Rows from block 3 of a small CTC audio transcriber, named by matrix and row number. Rows with one number belong to one neuron. Each number is 128 + 32 x the weight over its row's rms, rounded and kept within 0 to 255. All counts start at 0. Numbers have three digits each.
After each neuron's rows are labels from the 100 clips, of 14848, where the neuron reaches its largest size: "top examples" is what is common among them. Only what is clearly more common there than usual is listed. The data: phrases spoken by 400 fixed synthetic voices.
# u: gMLP up (value half) (model.blocks.3.mixer.u.weight, 320x160), inputs 0-159
# v: gMLP up (gate half) (model.blocks.3.mixer.v.weight, 320x160), inputs 0-159
# out: gMLP down (model.blocks.3.mixer.out.weight, 160x320, transposed), outputs 0-159

u.55:165181120188177137130143115098138192170117165081185145182063099074108146131152126140142186100120104075108095148168134158101191180117150130127151102155124199122133079120120111112084188177094149143126180123118131146140118104137144126134137165096131123093081141165141187130121096132155095070147054182126112168123155165134137142106074175116069139136142070137118108176080176109184120153150128153121123104088185138111073155093156146198122087100151117149105097126129076156119119142109135
v.55:145161132078114091164133115157124076096130165094139072105139126160102135096133149063077127211124107075155082116104111205147048157115110133143148114148134116109095124144113134066106171157153122082133124156169127154121118192195098121174069120090158101141105117116120136138061110194112194129152120108154116114103133155108143130063118134151132118114167096123153131066041128156147094126127133075159164101125102141125126104128098115044157104149092109155111139117142178169090134067145085
out.55:105161160201154189126095173081135106128137133112164127114156123107113152155141139141202167165124125167122123085132130096121142097168126130147140146168083097148091168130062156105129136157175123160081104186132095128054127163141124132095078098168140100158192087151121090096167145109169089138134100128174141126149137199129135140201117112146158129150180079161102096139186114161163178110110127100137094179150056104107153130159132136139123150230082115125140151070143110188157126109154131
top examples: pink noise

u.243:125155152102111160142158058149145147087109165144068143096172161131117154080107116133174162149097115139126161106143195118105137196173079137117105098067069173121159143183131168176155145116081140178135085139141093135110127110165124203107166145121106185172135102143110115156133139128106116116147190158122111125090189147130132135118154048131128118145049142150100176099090176177144151128068136081132136113096167121126135141147062076140138160136099079191087134095123150115097106154072116
v.243:146135106101119169120195167087069202094169122139150138153148118086074175127183172165140140117119110152115093087138110151123177100135114124137130124128092135181145107192160086128139148140065169123130162153088178107167184127123082122147152149137138108119193103135103134131074081133130120164101159050140127144184088101097030136138118118084110120123075079132087099149113165109102135092108120121103183105195170113057135161132135145171134179136114114144128153090162084125142087157137170
out.243:113087122146152082105136145082132125111095100151111147137124139117124103145111185079193149117118070141166119110053117173142147099174133112133087118114173149159068160093097118128167150094128125111137113093130131101117126132148088092145093144128173148161107105096147127085111163111114125153102142226141089117123150181115050113153097205180148100157152105139072174095115111165106082167135080085072171170168147133148197079142107088148078157156118173090165093181063128114157112147128119
top examples: /ɝ/; reverberation; /tʃ/; child-like voice

u.70:133133129100134105085094150129143097137119105187117148133136151066154106126119055139077172135166117112191134149195114128125098179155056147109166120144127151180107161057150134135176119159110143136147133120146091126147149160149164101179185116153135192126134160134103099103066085114179137106141153094134176128121144085145090045132137190176083073118122135147116146091119158116156130121189143088113122117078136095150122103083095112181157133130121096131088111054156139209206116118130114
v.70:137088138149156100098151127124088164081173165104130079125114102140102160165142126180181129120110069103129146121150173120126127108142113124152147110114126114097192118158129143128173091176117139122140054118087069147112125145151144082109178175149101144181088087082068165139093144200156172138098122167159152120090145129092095145082179046151128150179100082117099145125149107140134132201115132152103178142152155169107119103085162104184190092137202065119190153127107128100106134147144108
out.70:129100184148135150158148064105112117120104126113114153157170146120117172146086154105139153100098145067122079125072149136160113158153161136109117121165123105089129085168096125094120067072118127141121131077155104054104094112119097165105079163100110131161161123096115200166123150091135091178140149192154136160143078101115144142075134076165185092178134154179147107141113112125110108127073119161190140142127176154148137143120108173074118088117173111102127164122150136028090039126113101
top examples: pink noise

u.211:111077087147127129095118130094142164119079091209141086183121152108112115152156082146133121129153128063144160124120160086125135137130118221162102162183072182106114153103082205125119098078142101110114133096162142147085145091121142116105094143120081052089079041148106155147161132146128089140129064098118084102143131053137151173100155111136122077127136106075143161164135100132065133151132112148108075095162165127118170088134139111192111097137152116143138090146119127090097146169117141
v.211:148065146144154158119204153159121127124085135167094149148119123101129111083125136093180164146095139122151132159093102113115185029073129153156125150117140181147117136123139107129076086043181149135135102115170196138088165157143101086169167063166124100171160114115145133158139135115116085086085105150100190135140136156142107128136077121169127149147139154152108154129180089092083103136103128139095109145090125172086177089201171171164117079163184104121076109129110141156130141138100166
out.211:141104086154119117170119191149186116080152144090145150188090137082205166117087090094109119143080187085082115099098135139104051083089133158154123128100137111151150072143130097142103114066109131083124082186150089114164116117182089113077140145119141097078159074135121113168109160128107083105115153172077173145152159157117144093117167107090143094074119156084113120092189121086114101117169143116099117089142160154106075107158171092126197125121116121139158126197116149126131119154151151
top examples: reverberation

u.276:110098080055120112133144152108119057166092200100137076179093068051119160073133147103144161144135103187103048072087166097137129105137070115130146130089087142165085106158127122056098173128146121094107125178155125116131144157128116180096125121099167087221127094083082109100119075115120087127125126106173071135140139110162129078137118159137162062133092143061122151155123139128108153104102129146121085104115151103104132132148182109164138117126141157117127132112160107101079118106144143
v.276:146144144099133111142128082169098147112107149179076130143133113167107071181180144114155099069125125111163148169146100097143110103127097093090156152103112149192177132150115081164123130092101114156143180096166127150108128147073154115123132120092084100152142125179116195122125185132120143075106101117142164105134154126142060134112141216080161139119154105128118110154084122134163125080132073100125141082093086135116170153125136187093109139176179071151129197154197149082198127084113188
out.276:106095133143132122174123133159137113138101107172115151081093148146125176118126075177107156123142080135110146146123094113157135161061180100152088115151154144181133149144143137104164146110145132140130135091101122131117134053155182098152146071162158133123058133097132174131199193111098099118153088108040175180067115100121080088154152128115119144113109084177153060119179150098158136101115129114086159120174131117134105145104142120091137107138151044104118115160179193181131152111145046
top examples: /ɝ/; /tʃ/; clipping

u.298:128141152130180125103129155159150151132113159159125156148087129156111201095206068099081147151193116108164133114143118130132121096193155156179143187095145128150108162141099129087072117105138138060183191112146133165156115145124167088168149120180152169136092133092165189143152159139157106101123103177131124101130159079187103118126149104176124195144099109149079105157165106107187091123127168108147169098197141149116135130114059088197119095111107139073094138125086115126124115127166152
v.298:127130089089183084170232153159137120151116099113133160091081121111099112106206095126175105080128098129145146148120135157158187108120135149140145070148144105091128113135141079154106133196156147151147119095122115118055101164135146122144164157175120104111096144163124145137175133161088095108165128060105145092073093111148144097088176068122164144125154138097103132171117149137058100117156114125148078141107117101118095120136129167136161084145136159149151092158115134121106127255175095
out.298:108118121101191141208157145212196084124144163169148041144117116156109114133124161113121116103114104092159146134126147103156161170111133126096119131133186122087174068128149144149093104146146105144160139130119086116145092129114055141104108134101143139108136114127168062106114102164126136194119150075112155117107147175125104167138151150133123083113166143141134101149157174164084142164102034173149120132088142054127101105140170186134080144159170123094185075140199122149090135170108132
top examples: reverberation

u.135:139140110134094126078118137113112173129110168132137080171101132176128134136123132126083175133121096173157201116164181161135099147168103101168145148165126092172109076101116097094169063106159079178102134111163169136067157150122104112117165181095141104107139146152069106136127114135146077178121134169153132063143171172141115132094114133165056053209102131082127137178140095103172095089131111137130114117108119072161123151089126166178092161078182156125090131122120143059104146154093120
v.135:158103125139147176093180155099095163160154085068169195139091152145097161123152123174138068121065132118088110068153137138089143118198185118160152104087130183150122108174192134149104139109145071121125164117141148116101110145141166081178124154069074140165138134159111089055162098113125164113078134097128102145154073173154073128151103126130118090112186148140150100201186089131162136145146130074149142130116145127132165148135122122129108200108097144104101147114120110157080189137165123
out.135:146160179117139193132085142123136176061121161139147095106135086151168104056142150122112099163120178156113103092152139125102159146052144140163102087134097036116098135141150157104123077156089104062095136089120154168163116120082143158113121127072135128148128089211109155136180174140127139128119075113134167145120126135138168134148087157105143077101167131096161125176172095155129157126159117153154111147128110137141104077153046108087123071072157149171134101179117129109088099065144158
top examples: /ɝ/

u.71:127167118105115125144068087135131070082134149146076141119097074099120107071118140141081193156140170207121093098142140077153175094153094147074146154165111138121123158146131113111084164114144088134128125078149065124137152110131149160167155169109199137173150086179147138161091143166097139155151140130153132120137153095143086106053143088134090117119118156191077106088113151194133113176150151170130082156135145137053141135141104213129127116129091090137108153136195087134128174144106091
v.71:086160185091131128173131105122094140101143158106120073205139083103131113170163145098079198163122121164120130107106112211092091100090158105154149124113130139138151109068145109131194123128146127113198109142018104150173075145114101164156143148133143121136112087077181093163115103171163159135080143126180101121131170166142117091125137139074090152125153096147136067161159169089142104079085135127148136137134153097098166118090122105188106086158094080126161108156128147108160151120168107
out.71:118145143113120132121123169062169159127105143095111133166181147078108140109090117088139145155088182137122132117077127193141125134160125057197151142116159202166065071198182200182124179073155130140209126141113136176093120107130108177090136147140124159157081182110100128125118075125093076129126142162167090146122113157137151158155165114097159113122129125184078119074106138093138108106070152129126124125088134186105169148135147086120129177136163165093098121131128140121177116110141111
top examples: /æ/; white noise

u.194:153097118069142100159103125108124164128128172171092203134145128117160117112152117125095105141160130140157128131102086157048122087115118204113119083143121119162161116079127148115116094104120149150081103133146131192151125158150155177185157124141074149177098131187130032078067116107125148148076082142186153124137132090097078119196126125089104078190213097118122127109125083154151089154127136145082131112144108162095148119155123095107111093162073168179123133113119158173128166141123101
v.194:149109090153172141129132079202067143126081111133178060171127149152129162167121101133155069180132117115107098147114073122087136100089123133138131094112161099123131128161129090095135128099163145134073106132078118156061108100158081142124167136143129139151106116094167166101128094152156089100143119145138208142088077135180134222157112101148175099132119068150092128091136127203123197182122136136161085114124085095147130136154167140116144086158211135153146128131147106159189154094133103
out.194:127144103167153175149163155140183096172083117127195126133144146173058141153139093107203141158123106139177128139141121098170145120096111140087122047191138112147110103180138130084147146085135111112186104174160171127127123113092106128130132137088138097160109130109174140195168126073160101124186147175120139132173043086093165129122153145173162131126109165149152150174129129174053114175141133091159130192139113118152101111109151087161133144151189091101183144111139095172096140095155115
top examples: pink noise; rumble

u.88:119111221139156101077148179178166119163115106090125128123131079139162151088143134142145118161139124079121129117089133115144143093169134092160182084159125159130125165131086101112093129201079139109170158091122060101133128131117159111183116120099127073203127087124119119071115153137165164121080142040184134127107182158127077120112107158109154147165071106157148114159170103120141149131154178174085133089147142112083133137143103118149192171138107120129061075124167160166089077147109117
v.88:156139129173144108164058148118116155149134098131138149117165131125214116161077189174176062085115110113151109102140132164098128163154121135134062182137147121135102126098070102168170149113102136100093148118110122063152152129137103084119108182083176087133144153169122220079140181178140099132150124138090074130136158129134125105127116161175149112169104072122099129150119113067166141127055074156107105117104107110127109110166206165069158146156128107132124125121156141099188175103129122
out.88:102109083131099098117115157110106186149116134204172126131111096093115096144156101100127106174091136132108167124098104069104171151126061082093101146163120105138091123109082117164059115093147116127128085087115146133124149171130100082085143163102141113163095205145131130104103139096129127064133129110154122208181111105127142151173207137157089137072122170064116174109134127116158106138077118129173074128152110101143128140167160085112137154062103073127059121176124193106125147128122078
top examples: /v/; /ð/

u.46:090106108172098080141142164068154059129145135122141163150132165086130080086144197117150150171079119180157098116121137067084107161077131126142166164088202135117148103108132167165121163112156099140066154141116159154116125123166178076085072153071153112105140160156132101134133173118152128063110085132120083105101106163166063177098102165118156125129056127111137162176124138099135142152160101101102119156134170133112110124172135195143147193140142131109113115105087091047141136124140159
v.46:082135178093105118124140155102133139153129128141162144157097119116069100074134109085164196121119064096144177138165167137092112167103102161121080125173058164122096153128145110129104122138151172147127072180049150160098089118119166087111075060118125095161093169149168131131057118117161107117198073146119119075151076112104171152165195131144110158120146100075178158128103154139132166150150144151167155139110171145093110119194188177103147138148107166118114147105093140119114114114146089
out.46:075138152101182121102095175183101155082121096150136149097150106126120141106104099064096088133195129089144113148131161146107149163185089122098174150162066137183156150215111096062105108133126145137138101198147087122100110133151137104147140096161157124168100093121093156125169076136076094117101150131125162135132154092122163123138143073121083162116134120191148133139136076131083170195190135151147150132157112116156136181128110126131143085125121141139143116214184112190155066132089154
top examples: /ɑ/; /b/; /j/; text has "beyond"

u.56:167063156129122118125161126109101082163208128154129133129174121118150144118164128136174138139114122135155132201135158135123129071123110098111109153097100120189109083170101088118123145128168127170148130152155100096225153104101140159145114138142151109169150170117224174075103113149101127198191149104132163132125133167097115144065113140128148112114137086036139086123119158134178130163176131150194135151074163179068127120103148112109159150040096140111137139092126122122085110130123106
v.56:100164153104033210141024138156081111132172078160087130160162157079101108147118120171180162121092139148068133165122154150217121076133131142162134131102097136135099146113158108098179169101141155132135159163098155125105117115147103125119164151137166165161174074105137104070130127152169133131120106143098097112106095171093087132124112070129134137099104140156150151109101109124112111114081156123087145117125155113119142120158156180169178151144104193164092085083146150080093116120065159
out.56:137134107108108122096113108137107139095092134134106148112107106099101149127137125110131083127114099191123123127051140117207110156182207132129074106113131114110114162130118136146105115134154160175094134112147126158054182154114175108164163194136092157076095126126085077144107142139174158111081083134142092156195106128106143078097159176087183188091113150161116185109076151097068188142141126111074158082139124154150137145206106133117135089210113134065120142113143154108140100121119107
top examples: /ɝ/; /ð/; reverberation; /ʌ/

u.89:200133138236111127069115101131159103088119126088080146151134226162159157122116154143098124128169082088173067092139083121105142139110103122111154135124080151112152071150101167118099128109141177117098178123086146046152152115164142158099163105120108127156148085142156089130165108097123114074107129154119129089135118122110076147130145111125105099176118125150164139103133076174174110115144093134084157149150118134073134151170077099085124073111129178114102139097174090164105052130122083
v.89:116157109105151068077142108160061089142117149110135136097121144158140128072114171089100117158142115146066148147130171101062093157123105225095159141107126198125141056144109087085105144148128111148054124112125091132120158110154162105175204095110107134162128046137158192078107077128106130093151141113115159168133108172093128144158133137129084077142122119104143104102117148178154149135116115155109091142057103134113160122110127142069089103107136091085167045145135095124141091120150142
out.89:096102128127167138155108165084111140115118135108171082156156099098133102144131110093138105139105114092099145155146057109159120132143121228041129168210118121116118144116168138097156167157106090159084103158158135160092116116090207120135121170143145157126119136141074153132100123108106176134111107136101127145188147105120206082141098154145149133083121095135080102177138145128062128182126158190104094158096140164165152123054183134143148139099149142180118118136142066145077159160181168
top examples: reverberation

u.53:165199116080135120117124156139042209154092121142121126168089096083118115108111168097110091102216156177130117135103142125142107128139113166143169105088160084105093139146157149097084151149093116085166068096093133091126149085138125163093127141173075128131080129156118126101133073155140150094135130156197084153154123140128130119111121149124097138125114085097112119139165157152113191076122145153118043110110160152139075112099114194187163108095151106096101208113140148086101131162153174
v.53:164121114075145161061134124108180117153103145084136104113176110111149129116175071127130144131166152125065125121171133141069098113074117153117136166129122148113126143070166152123122227103110182195150148162155142149053100116070119126111110121103134144113161114087138078108150122133150120175103166187143116152105159099184163096146182129109141113097117145163164073092135175143177136127163167187129070145105071120111109142196164090157134112147082083136117081158079106148094164120149090
out.53:078100182112100128198130142148127146121093111108159065094191119111131116108128063123177099141079130133118096102142145150104106125111154134164132134123066148134160139031114150090174098151068164129043125120150122114093127132153119134152108175184156142119135130147184086125127125138098151181076163150117172113117095135131130164158117107107171115134147127140152081133151101150146120102151134125137113125074096148111150127127129125142109120115077190214184070171113083140179160149064028
top examples: /ɝ/

u.234:098115121177150108073081110146073134037154165046109121141101127125105112159135117125118134137096183130148082109114140119108204170175179082183164076143114183124107114103091108110153180177136074142111150136122083099106129140158130188137104064127066147084138146151133098152128110109134172085093116102162136123080095176088157113106114101132110176141123116091097131192044087187130092086118129112139132171098117154102102089162116112096150136140138141177085130093165147171139130153136137
v.234:130131128167176082176155086172150137175073139133125110095144176127085113130104162140177101110092136097081116155135124108112166121124137162177101115113127157156138141109141164137037132153140082124133081142138139132099062118131105091095184152080112146182148141096155172126122124139197090114153190125117175175132103149156145066120100120162146061109071140154169107108118218138137126166200123126177118116060164127111140200126168103126146073097120130118137086171144077116136122111071130
out.234:130167096088170149136153154085147131086074111142153116154108154094113037101168174127133151136137120124123104099130125126080175129055135206073162116094170118174160138120144140070126074148157123123115155125172139155112129067075059122148131134101165117069103128107121182130134129108091093155101088179105108105181109080119169112136082140188147030082152145124156141079120121129171127130133093143129093115151143127184175130143143142142132135084091153107195098135069100121099172130153119
top examples: pink noise

u.10:156134148104173161091151145169132114094108115098161163122148132134165125132139141168114164251098127149153106089129205135094126101125155171115167126099109177117221086157130082177063131141140144153140093117140123159130116113183118132116149129153118146111130139146122142122070085078162139110105055127138118161140123176141089132184104175103154209166089107153122133192159127114128067158122162187143141189144162125084154091107138150109157157082100115140110065137085140141184122117159132
v.10:104119088110120113174093128094137136124119081133073170184140143073165128159128126127127077107110152133114133117113126113100133170139122117089089120147148151121088148154123138149142155123154177139114091102132062149158142152124083054095093164152132015156162144119113185131124168172136139159103108095142095146156152127078112158150130205144136141162107076147116144126137184096167180136157075204148139100130150162133072116197150156068113085139146156151041145104166124139205120095158099
out.10:174149112144116119108124143094130195128117089191182198144130100133046125115090082109119092074205167122101139173082052113145181136107089089112138198154128103154086161098159166102166131154126137114181135158114176092153169179118182124115103120164147117173131126135106090156152153135131146146146153105098138147166125143103172160103173176151147075139138145110136130114116091195094191110131115111121093126152078179169139191164126141112178116116127195118079152153111141107152113148119154
top examples: /v/; /ð/

u.293:137142099117148062132098120136169071127129158142168133117159089060109172106097119067136160144199112156123169154135176103153120109094100160219108108134125112111104176113108147142185130126065173125123155180160105113157115136139106117106137095087143121179166103134140124131138106161081119153149130127185137136155103127122140149142126200137117114127167133182094189147172208081097120161088158123147173099119148118132190120177097125130102193156168157126159119177109172100026165153134128
v.293:117120078075216071094078147139091143092111122136154123093130042071111120155093140101100123125137204168085121131120081087103135170163125166111160094147087189070110154146145088160161137186106166113113201148102113096161158164170130146133107124124133173126126121115145098148098148114138058109137137092116092145133091144126154148118099143118124184108178118146135164141152162125156078147123158121156141099108163147098157163168165222105147204088116119169132132180120098086135108115163116
out.293:098141151125136155116091165118150135109131096148136120169129107136099155102151123161129165139113210107108111123118156141128133133182145083078178109151158123119075153087117148142109151136154094110118141084199126167111100118140109113124126079106179161102152167166094195165065157125178100163117127126155066080133146126131130130123135079095166163181054123149141142072225145140159108093110091196154170160133170136150187163062088135142110091102153136124129151082107163124106042103183146
top examples: /æ/; child-like voice

u.62:147133145136085123115129129145131084156123146124103139073148176102147171182095153111118098097152096124128145140107091128165102085101132167120093080175081117154087120133206146133171121106048178102146124119116111159121115141117153119141146066095091090129111146099090147125118137084205099124183198147153142160186179095102165173139193133114116149154086124155131132116093066247167133115110163098131098130067110104139158186109137121073141074100144125071106141142102153153159108101105119
v.62:122096167137115074144101127090162071140080106185087137153048111166110142172167082095109173120094108099113067077123147163177147136105119149161115145105087077087126169144149109079139119063107091133074077130146145121130087092098107189161207121138126155126160130185105103104110119114099103118122094148152161081092080088109132149205151161144118114097166189127136110136067088131148107142113080165134137165125111123130083123081113091101083102158158122090109133095125150103181143136067115
out.62:174114137140174176123143135124155112140115152141113089134116132128161130072115088142109163150139087090124116143134075137138060195143082133110106140196113080126178168129105120060101091133168110167092149101155149135159149118111127108114119143134075129118122083178151118129146177080095110137140128103070116109090210063153195107132127138149143066141184120197157122115134184102107137181143137147130150174055108224156105075168110126157165098143144149119084160114149100143141147148179078
top examples: pink noise; muffled (low-pass)

u.231:111134058159204108082075114129147100167157130089177120126102150158156083142113074110157189164109093152140131157162157088134087220131114203158107114090151152164115170070167107108124089156071101118185117130149132134093141106151170129149107189125111162160116073067105126120153147059135144093128126112071148103149202109181121113161114089118124106177123080129102111150109102148152098099105086098135158132124130133096089136136064147164103151153117154127151152126179126182093171139110144
v.231:129128106123178131183091163100163109175099192140157179199077106181155112143156082121110170109123144111174099121143153157153152168136082173103203171222126140057146127167071137166188125109132080123132137105120133111072129133107129095127101161129142142138098115200082187174103170114118129134092088137117146132109098098153184075179171116138130114147131126124098165091135142145144115148106122149137126105120146101104161049108108154179149098120138179143145135192127172077162125143100127
out.231:162084106141092123140163106184060081078080141102120198096154120150148120139107149146135115164129126130104131161156152195115122066107149147099137143164164074085109153167116186152178174098144093164077130082142179120130114145124117082127105137130154128100096091156127157065116115130134057118141116119123142112157087187109161157087096083158091141121117161164165129058150161098145136150085180166112107150088085063101066119135133142086162079130171108124195133149132088153104152077099156
top examples: reverberation

u.4:090092065070108113127102150127112083097090122074140116135122113099180080112140122113136160106170127146173092237172112118097127169103059073153159055135166132132124130108114150122123155127097147159098159147125154138102122132168130137120094135091133192190123130133067106138138148129135129157086174168114083186168114019116104138191098114072089167119092117147088092099139141100129093112092100117129100093116142121102075171154129113120128114122112094089154149150083100108141091069091104
v.4:153110133106113145165082082170118155132110229097122111162151095073116165104102152118057089138126117139135124115123125114114155220036105141113124104107138153115168069155134169151106080129123176113124193175142148156109131102105190144104142077139132115177092144078131113157162157115104111095138176111146116121172152080172094168106097112142126131092134098173136148161117183125150106078118148147115137194169124130055056122119131112184179153141100108116118142139111153112088095088180153
out.4:192152184156106178137101135123147132134144145148101093147073060145168162129169098154093123142070089148167109082109120150121117163144126148119128064129128094162133144105135155139120155077142093118158106104171123144166155066161171135156134090139089175131085112136110105122205140120105118066178071100085234145167157080117135076120118170133098083121192055123145156118140119074104066134109138106103121111183101151110118169108113132113137142063153102094118188141149164141113155118153138
top examples: /ɑ/; deep voice; thin (high-pass)

u.263:141071147152157142040133097144152145107199122123146181139112163073129171065106122089117142146193160159110127097029108161148172112139137166113133136113153203107195153127154138091117125195172111128095123101182154055129145101115096086183121177120126111146107141112091112132090156082141134140093149152131159149120097113119201157142126089160149151182134131150115104088120149108100072155133147159139089110119077119105119156126170164191144152136126117125146119078129144075173135083080118
v.263:120173092153166135084118146121132139055129226127081131120104050076124079142142162136124150189145197147140132131090095169078096125141136094145115169085096194135164155116131158119089066045153153099175135140101133170214115128097110118144148093110140181084144105086173109086126137164167181132141084120131168120109130132150104117141152141121133170119167114155110155110068137100112133204078111119133159141122074144137138130131154115134188123095159149171158109115144127094180158150118120
out.263:187135131107112158130143118115098113124118160133072132106154137186169163175017152149195175135116108151058100163147128151068142138131189114139083133143132130133132074147096133173109147084105158118192111094100109202132089124127188137074136119112072156123112120184110100151202096132130134116155111118151123092124163165127132108168124117159103112085164114133139124141101100136199096086115119145096161166151154177203074163101109176133167135159080145114147134189114156107149131103121086
top examples: /ɔɪ/; text has "coin"; text has "point"; text has "boy"

u.154:126093143087136110127094118150143185103108150129062121128108170139132066113151142128117154104150113161106128169095152155127125177162133130072124168132109139109100135110043086159190130104097159200130110060061102068081185104161139096136117120123079174141114158110107105099192092072104148212137173085063118092105150141147092133095151146160141139143145096157147186123115137154166109078117104103121148101156144197111142145104174176079142128147114075148078120108144117099112126118065134
v.154:114118088116107097163122103089159106110133123109180076078127065120132177111126118095116105093155100148162115087134131133111141100158156167168109111118103124120156111062101169159102112109125097073152179097122073138143135120089103167128098110128081153146133063085100157116162122102164159115157061089163087140082096109070126132138127091125116108153171129160169047146124119065140111088116061135131154104115126148115051175119096084130104055145075048124191120143133191148157152099151100
out.154:142158144163090122147135097130066107066146104154207110169180181143054112101082132140152128117134109053100172122145140105103132132121167149125065129158117125146103074128125118135168066134158125118119068089081141112092153131141158113163142136202141111193138169105106153117116132151118071135089108107127192155098102142112149066121122131047086119080102104069088112139133123153139113149026121113115089148144102174123187135105134100153142165155127118109073146135137146097161165100098095
top examples: /æ/; thin (high-pass); text has "ran"

u.91:227051079105089117101175131185090128084148097111142177193149148113152120137163121140116141143114111146072139144165158084115061114109167062131136125097101139174162148103161141117132104134120108103169172077163135174090095124105142165112162066114131094092087102127104143170115145164142133087139116156114088137114129096084140132156188113177150098105141127132122133163101149056153162148139142121144106101154116100076044178071157134139140124204116095156144083135091094157149113093091131
v.91:155105128099170112082116078149148225147134133123137139164134175141132122113183172135153098159184166080101135077154133159143097131153123101150177163119176140174087093101147140113120182151195151117102184170111120103127114151160116103059071141111125148126103084145137149098117120124172150091136141146177134084166096163136152154169168132164151124096146183083102142102057125066201152167129141093174155129122155146156104117100053137134080140165143130126075119153056145174150091132145137
out.91:071150111113126097141068205084099163064178159135112126146105104151137156096161121123226115139198165093157098141164133145112129170193120118140130182121146148119157123100105171145126125118158093135129084114088102096096134118078045118107121122103062110092101126091163109142052137188119126131124084149114091194176088177166183160084102141109141110131084100196114116161118095127129077143110153163124110159101150125164140122151127150132114134126164154113133187140122086105130073094103151
top examples: /ɑ/; /aʊ/; /j/

u.305:150100148115156124145207110124163165087116145138164079084122101168126120185130092119112106144107103162053167165104138119117129115073149103162146107120087096193127110154125120165138144105146120114137122125135124102146106193143154095133119074092148144090083120191147121131119127123146131135186089127136122136074135086150114166106169158099102110135175131124140136145109094165125187042107101130056093087086174167147147189129128079137153160193129087165178067133095211132114105075105193
v.305:131143169103138121115118101120091134129098190140117138159133179111079170144160108133139112176092149064095131139106128144129152087123156130109135142118135092184112117151142185152110143139147077124162152132145198165157152149120073136159111149158137100202133184171109158132128082132169082160084126143128113235143102086125098119128142154125165171199114187140146149129115121109176139098150137126138119107141174100138138089184090047123115133167061092078173074100078116115057131065150108
out.305:131158120038133127147190078162125118126102073132116175103174091201152145133179110168104122167125126093108149105119141098165063103155123165142133134091058105085169133145085105117132131130178082094124117105088143113149124147116079113120184072139090106118159085197174154145132064150156073138094163106153133083125128108157111083138150138125095131159099099154136119125130086115127052124079100085147111149129112117141093147110083127085104136176087121115124184122172037162122169176113129
top examples: /k/; /ɔɪ/; text has "coin"

u.0:154150100122126095137151147156102039169163146126143083117122143115136094115144119148171154150130112092138124129149136089168110212118127148144100088135110154116110159195213146130143111125152160097123170127161143142129110159153090138145042120087125115097153180116184166158168120188095079119094143121143122114163119105112059097149146105075109118178164126129069153150095182095145168124129189151134133186154094129174142205132099097082060130086067157182114140160098134159101123166127129
v.0:133098134156059104083162109158125113142083151197165145133101136137154107117119164136164141111114064127127137110106169132159075073135126154161175073185142107105129166115083084147078147140104140154137104108146222173072170125105094140122165098099112073131138107120198115137093139145097178111086137090154130174194069168118148165174133161173140141098147115127096105120125127162143094118137140100108135156100171085076117155108093133111185124127168175095070180161168108125150136062136180
out.0:147144166148090156091072067151134156103163156151180160090129132173105140118165116101054096035163129168164123102122121143133137089148157120141120215139143177134211153105132156089055112095127129064158097101101132113131114127106154104179197128154215120124091090125110105138097128105117130113108087126145149140169160114118133175128076168118138132133174148126154063188171111098099095151171132128134169113128135125072153092130167138152129131131121119125108090126112153093044179131130150
top examples: /k/; /g/

u.275:140139099136155106176106106084073134106125186173087074120124130126153149096166111152098124132133106172119104188172107123158163166140195185165147114126060105116111146119163115123145118115133101138131152145179119140121090197125073196148150181127091120093074111125095138167133174108131133134188197116136124081137129118191131139102160121175209127118140110113105114116105156162158132160090141156115137149195036169118143144137115137128118108092095150134163092150219141139199128160088136
v.275:139072150082140123110098112097159230117153113138121107104140141137026089117069162123138145114190099081126148173095120121130130132107166132141079153154175187133142095116139095170160125185129113115119186089144133108085137086130178112109069106116123078146114144114110098129095147073120138126127145077097124176122154078144128107025118142127123126158145139109165156056117150082089116161155109136097102142132133126105118169148158183131166115146077084174102082129136110164127194067131151
out.275:149089148126150084165162117183202080141129076142105172144144164164144131181096123132115122126104160093108139146103140123145156106122117086062112141163179187224126123141099128129168129152079194138121116084084153162141103164134132143147120118160127117139177130131168107130098142116116173050176103161156153104097158151075113114145073109070101127128089150160174120137141195061132116118149098162149090077103188079124158158106161119171136149140122121084091119133072184150096172171113112
top examples: /ɔɪ/